Rows from block 11 of a small multi-label audio tagger, named by matrix and row number. Each number is 128 + 24 x the weight over its row's rms, rounded and kept within 0 to 255. All counts start at 0. Numbers have three digits each.
After each channel's rows are labels from the 100 clips, of 14976, where the channel reaches its highest value: "responds to" is what is common among them; "loudest" is the band of the loudest frequency at the time of the peak. Only what is clearly more common there than usual is listed. The data: simulated modem signals in the audio band.
# conv: pointwise conv (model.blocks.11.conv.weight, 192x192x1), inputs 0-191

conv.56:163129129160135171162155143154144126153154213101124148165138160130126116132132144148120152166106139138104149152136134172112123166107142098139112102125138108150140131126133136145193168146154166182161176138157123140119100150163176105128108162135147134130153136123128129159106170138114096125150121159157067130146108165120136142124164158143139174132152124130103111138150127115146156133128121118177116106147137166119138131128125125130161127158159169132171118130122111144122145133125189110193166128150137128125109142128115132137124109160128142120081136138147128122099117182140141100
responds to: burst; on-off keying
loudest: 4000 to 8000 Hz

conv.16:160121106120123134132121155103090096098132108139135079142135133132116137088157126167073115134109120136127118116108140157121105115103132113150046133107141098129137105152074125069115146090131153139120134126096130176106096169140149138124075102143153100100128108112169120119107113093124132084133143123123123121152158146109103076115170136138120105115128101127132161112130125130139094120116145112151151118123131155119124108105123083106131124147112112126163147093116120111127098141105144171125098151132094127110085101099098137102105126160144113076139139109083128083063112123120174106
responds to: burst
loudest: 4000 to 8000 Hz

conv.19:161138081139160075124172163096108159143139108141104148131138137172106136125105118099149099138127127091131103150141106142112140124161126174153142141105095157139116140158155106168097184128147146112093134126161147126168121126125125130140116144137133123135104142144128125139088152111131122128163148125158125121116135104139155083110105129155094111177146077122138146153102120136120119108111107122119168148073081158112152096151093055136149100112119140113171146124114132140132173121111142125146149108122111138152149159121133155131168185126074141124112139152147118105160091127129077155
responds to: 8-FSK; 4-FSK
loudest: 2000 to 4000 Hz

conv.170:123131090108100129148094123121092099155161149140128145144144141106126167119145113140131057098161110127159179118125130152141156136139112077138107099097125152110140102078135142124122162122120145166091144161120156137149117147153161106143110063141155114121100105093133122143108140142140120145154171123135096130115112122073123106124131168153137094128162102120125123103140126135154142160163141142146149126147132153089138139145126079098144112163126119136185108148092129129115135135154152175155136210094109119134137090113139170130105097115129126138116132105111123122150175153155155113
responds to: burst
loudest: 4000 to 8000 Hz

conv.63:095127126114107144121093174147121146123154140161104136169131109158142117090118132149167127146140104132173173120110116134087115159164114122151130115115150162166078151126097112136153115116149147175142190129118129134148129129113128157128134092136138126109131130108142139138114074101171135114105135108161123119138097109139117126148117125162180116167149126122124138090150051087102132171190187128157141117115095143124118112112104144142132138113081128109130163182143114126121154136162114150146141123141116107169123098100131146143107150138126114153123129101078124170150144143136137098
responds to: burst
loudest: 4000 to 8000 Hz

conv.29:141112158126105165150132119129152169111174149128145115115102111117122099100137120075138132085135094127074117128122139107135111166120114142101102110125116091077137131105109167141159072114134165102108107103128109101127128144129111091125144134073127148078112158154138118064136120100135116112165113068101117107124174108122094156106116098098127164144129155146108089071139118105089116129109092141138118125153170119133081123167147133085138154155137149071090109115142128131108130136106110107137122132132111113150121143146118112120123126138162124113111070111140135161130140120151123111
responds to: 50 baud; 4-FSK; 2-FSK
loudest: 2000 to 4000 Hz

conv.185:156146134135125118124104144122111116127129122155144126166137109169116157137109156168135123190125122130132136137133143124087118126138100143164131118142126118150115134167114127122126102129111172159083156136138127098128112144099105140128106076143152132138117139129158119128152101121117164106119150117153064094137113149133094125118132165160186153124137125161133131159149108115105120182163127175125158117142131128148135110134119145153137124119138118119135164131140150131071149127109126155147164141107145033156122045092124150109107145123147135098059134143093106118081133155148154128
responds to: burst
loudest: 4000 to 8000 Hz

conv.95:115165141113099137127124162139119111091121165098152122141096103175088123155152107115138114119135104170109139135150149145093126114137096122131124167120117088151148150146132137164189126133134123133132135139126121115131140116113110168202139146137127111135113088158099138131136142099104193123128134136089130138128144131139105124137149137137144127128125152140126150136125098115115144155128149096154116138154169126175084086150145137153122142118158162096140131106154140169130171137121152141175133155146108137152134115149110078085137096144117116057144121102107171134123117033151141140
responds to: 50 baud; frequency hopping; GMSK
loudest: 2000 to 4000 Hz

conv.118:070132150068139087068154127126118109106115076123141124123144124139152114120105135142123113150102142043132090142144127121130129089088154136118134130117027142123132125157155097146068155130122107112142122151099124118136130096081102146095132125115121129126156149123120136134133105132112127109135141135128134105100112143126129129078095111113131134120110135107153139106132160134067134111123102115092166126127118116121156137128110127145120097109144036117111126091133131108137162113122126116104085091151111140127073141120121126124139135140123146139137140136112088117143122131103114075
responds to: burst; chirp spread spectrum
loudest: 2000 to 4000 Hz

conv.61:107122161132105151103098156142093122147153153157131167134123106143115149156138119117116112090142122138145189111140124131084095164137148127131077099137157131145097091133081113094178106120149183122095164110114125147101115156115089121138121096128131131129108166105184106114139064125141130112143120118154106128133083157107105124144102173165134127112168103125139129149104083125111144183139132143168133133141100146133126124132108128112143139134103150138100149149129147118105153147139106134118159088115081097142158130085136165104107125108141132122111167154084102162126159149146145093
responds to: burst
loudest: 4000 to 8000 Hz

conv.22:114137141171124151101118143130173100087129118142120160137119090134139187148129112126086155129124147117135159131129132120129125136117127255115130131186133156132137125150120131113143131136128151121145112114111129138085127122110108138115129124141148153115148117133160137138140115150086144157115145168127130101131095132146126123125109139118134123011155118168142159106123118121113122135123106120131143118154127143136129132140113129140123136107129120116114131056137164140128141136114108113104119100137116126086112117149108147112029138136148124111142117137072108137139131126120150118
responds to: 50 baud; carrier: 1.5 to 2.5 kHz
loudest: 2000 to 4000 Hz